{"crop_scale_min": 0.8, "encoder_arch": "poolformer", "decoder_blocks_per_level": 1, "decoder_block": "basic", "decoder_attention": false, "decoder_upsampling": "nearest_conv", "residual_init": "scaled_by_depth", "max_grad_norm": 0.5, "max_steps": 12700, "epochs": 32.0}
Rows from block 3 of the encoder of a small segmentation model, named by matrix and row number. Rows with one number belong to one neuron. Each number is 128 + 24 x the weight over its row's rms, rounded and kept within 0 to 255. All counts start at 0. Numbers have three digits each.
Before each neuron's rows are labels from the 100 images, of 14976, where the neuron reaches its largest size: "strongest on" is what is common among them. Only what is clearly more common there than usual is listed. The data: single toy objects rendered from many sides on busy backdrops. In brackets: how many of the 100, against the usual share in percent.
# gate: MLP gate (encoder.blocks.3.mlp.gate.weight, 128x48), inputs 0-47
# fc1: MLP up (encoder.blocks.3.mlp.fc1.weight, 128x48), inputs 0-47
# fc2: MLP down (encoder.blocks.3.mlp.fc2.weight, 48x128, transposed), outputs 0-47

strongest on: level (62 vs 33.3)
gate.127:103122101108140164114177133136107122164134161133126137139104124102079146102067161117156105112120123137142127078124098123101162138111128097136112
fc1.127:112161175149143095111127100130179159097121121135136155077127137149143130113150119134135152097153137115154156121160093131157104165102128159149105
fc2.127:101134116120126111152115132135119182087182106137143129137141180127137110134148120190122156117106123139155084166147149126128097152144118107134148

strongest on: table (27 vs 3.4)
gate.55:135142144145156143119149113138106127142113120125133131131144124115130122117106168108191157136086128091144142096134175155156085075115150093135094
fc1.55:171132131122133131078133121131123123127150173128138131112106121130131153109135186140173117107162112109100124080123145081158093098099148129103114
fc2.55:118112102120093103114060136104144106175127124096113116124133145154150151104153106110132111118140113119111117145114130149150116132110155151129208

strongest on: hammer (36 vs 3.5)
gate.65:097109146175128133152112121139166125103071099110109130149092131136144163120125139155059147138125164122126152110136112148133117118150157087143138
fc1.65:099145120160141140080112142142127146189189171129108141102101140117134117166136141150114106152100135147166147135134101103148145145121106132099138
fc2.65:133110142174137139096123154100077159141116126129127103136131111127165096090131125144062119129137134166150130153146084119131140140160101104153105

strongest on: metallic (62 vs 33.4)
gate.9:192156161129120110139183157139136110155154117160127102120151156095161128130099136140119099139154142136129156183130142114142124100151140155117140
fc1.9:150144120107081134149129143164118147129103106120124101123162147131174099149125149139096094127123165094123111124175106092123128187141136155152135
fc2.9:137121114121148167154203116111128162122159132139109127154167130120124120144130084143122157155184160125102134129129126158126133144126142082149101

strongest on: ladder (65 vs 3.5)
gate.79:107143081144123154095169117096101117152127109095104116183125136130095124111148138148139145129137136089097117153074172133142115099139132132145102
fc1.79:138101143092120124157118117127090143083138130167144120081147134099127142141156132121105132130080081137117138127137084137083127147129112117076158
fc2.79:159099130182134129179159146145138123132137134181151109140093149134141127107155153130151135159131158142085155157162148125130160109130086129135126

strongest on: table (30 vs 3.4)
gate.12:096119083123091131102145155137155125137100091106157114119158097128110157172113151105134128107129153099157128103118092174124094132133128164161123
fc1.12:081101106112162121159138152155099172147085092090116163122118118152138112116119128085133142076117124132132110100128084154120142137103120138134128
fc2.12:112124122106121126154074137123125142130111088144069097133150125124114105119099109158154110132158161136110104124111090126110129122112128079138065

strongest on: level (63 vs 33.3)
gate.51:145113142104110143120157160142103119202125135164135131165133146109111152142088138121120127119134069132100102120118131111102125113089138103131078
fc1.51:117103141113104117092149152140114117180142139172139113162150128090096124099100094079155124121138121127114101146084124128125135106113170101100116
fc2.51:127103108100083135102119126154116096153144138149155135148153069127132164129111122096128113102131104122137116101125083133138183112113156166101100

strongest on: level (61 vs 33.3)
gate.102:103140124109158121169148082120129127140123112106133122116131064142106095165088126141071182136136090137123136129118149115119113134132090105131110
fc1.102:105108140120097102104153108123162115133128125143167107112127167067098120106132100109138149159130100137169140147107115108108138136146190106125159
fc2.102:137117125122106131113086106143106108126103140135189116157135146100116131132118115130119139138086072155175108127128126115162185150129145154144092

strongest on: metallic (65 vs 33.4)
gate.114:112109071162123126092116136137148122113139105115132164145124142097108086124065166158150126120148119134153139137175119082115122130153131129105152
fc1.114:125110141144126133118088106130135117133116107109124147097128177084116114099102170168142129197119134111142136114128150089113101118124106118076151
fc2.114:129150093116128104114142158142169150134111152109124121108040140149109124110136148134106141158117129178155147133123123123116099146093152102153150

strongest on: barrel (27 vs 3.6)
gate.22:144152137172128128129140122122147125122101137125100112106161120167086130161103116137159143098086133148140124083087108176167140169141107152135131
fc1.22:139126118082102116120126104117113121103142124117120139120116100176121136151131157117117112182155157131098137152126180095075129087103115149117094
fc2.22:112116139120089145080203166141157132125143128109131158114111111180126151139133133131106163147135093143144160112133150143148137156128116131142169

strongest on: table (30 vs 3.4)
gate.34:111103108200146081139111087123160138130124115129126103118135119113150114129095138110160111127112085104122163093104125141139148126141146135112186
fc1.34:129100141116113176118139141129141144131138129108130155101143151136113115153162096172071151163136166135152108173150120143162125142142107103091098
fc2.34:111133124176145144101142118126104128132125122112138123120131146120116057102162080115091119123097090134166143153082122116115104113119112175144142

strongest on: level (66 vs 33.3); barrel (27 vs 3.6)
gate.45:133150113160126095170141126107138099106101137126135128130135114132115132178074114184061115121137141172122143110103132157168119133119122120120122
fc1.45:137136151120135147174134112149093143112154140137132192097134102141146138145125157157101160091153138103105129109179157141130100159101111146147126
fc2.45:097125130104125136120135112109123180127153132149111164086137131120145100113129093135139148122168170124069150147139139142095083161142149113111165

strongest on: ladder (50 vs 3.5)
gate.72:134148145120124114125123087119129128179097140089123112161106176134138093156092125127159144119122155092098093114152132162152128127122091131081151
fc1.72:118119116156151161152116135139121120098159108129118158091154104138130168140137142175061162162120084171169128127116119108131136136143141137133120
fc2.72:165141139173135132160139129112133102138137099167134095132124136157152121115131163166089157148157086121090126122098097110124097176101127125121102

strongest on: hammer (27 vs 3.5)
gate.32:167131148100114141115110105128137143150130093134172128153086168139139092127098116155161156106152130123122097123123110075114102148121134103092085
fc1.32:095146096154155143168135153127130096117135123120093136112184075164117136136131152141093116153097119141163177127127129128124142117138150117176126
fc2.32:138106105178168140140153131098145120103138193166088135125138138129114159136103171184116127128114131104128161135117107149140104112131130126163125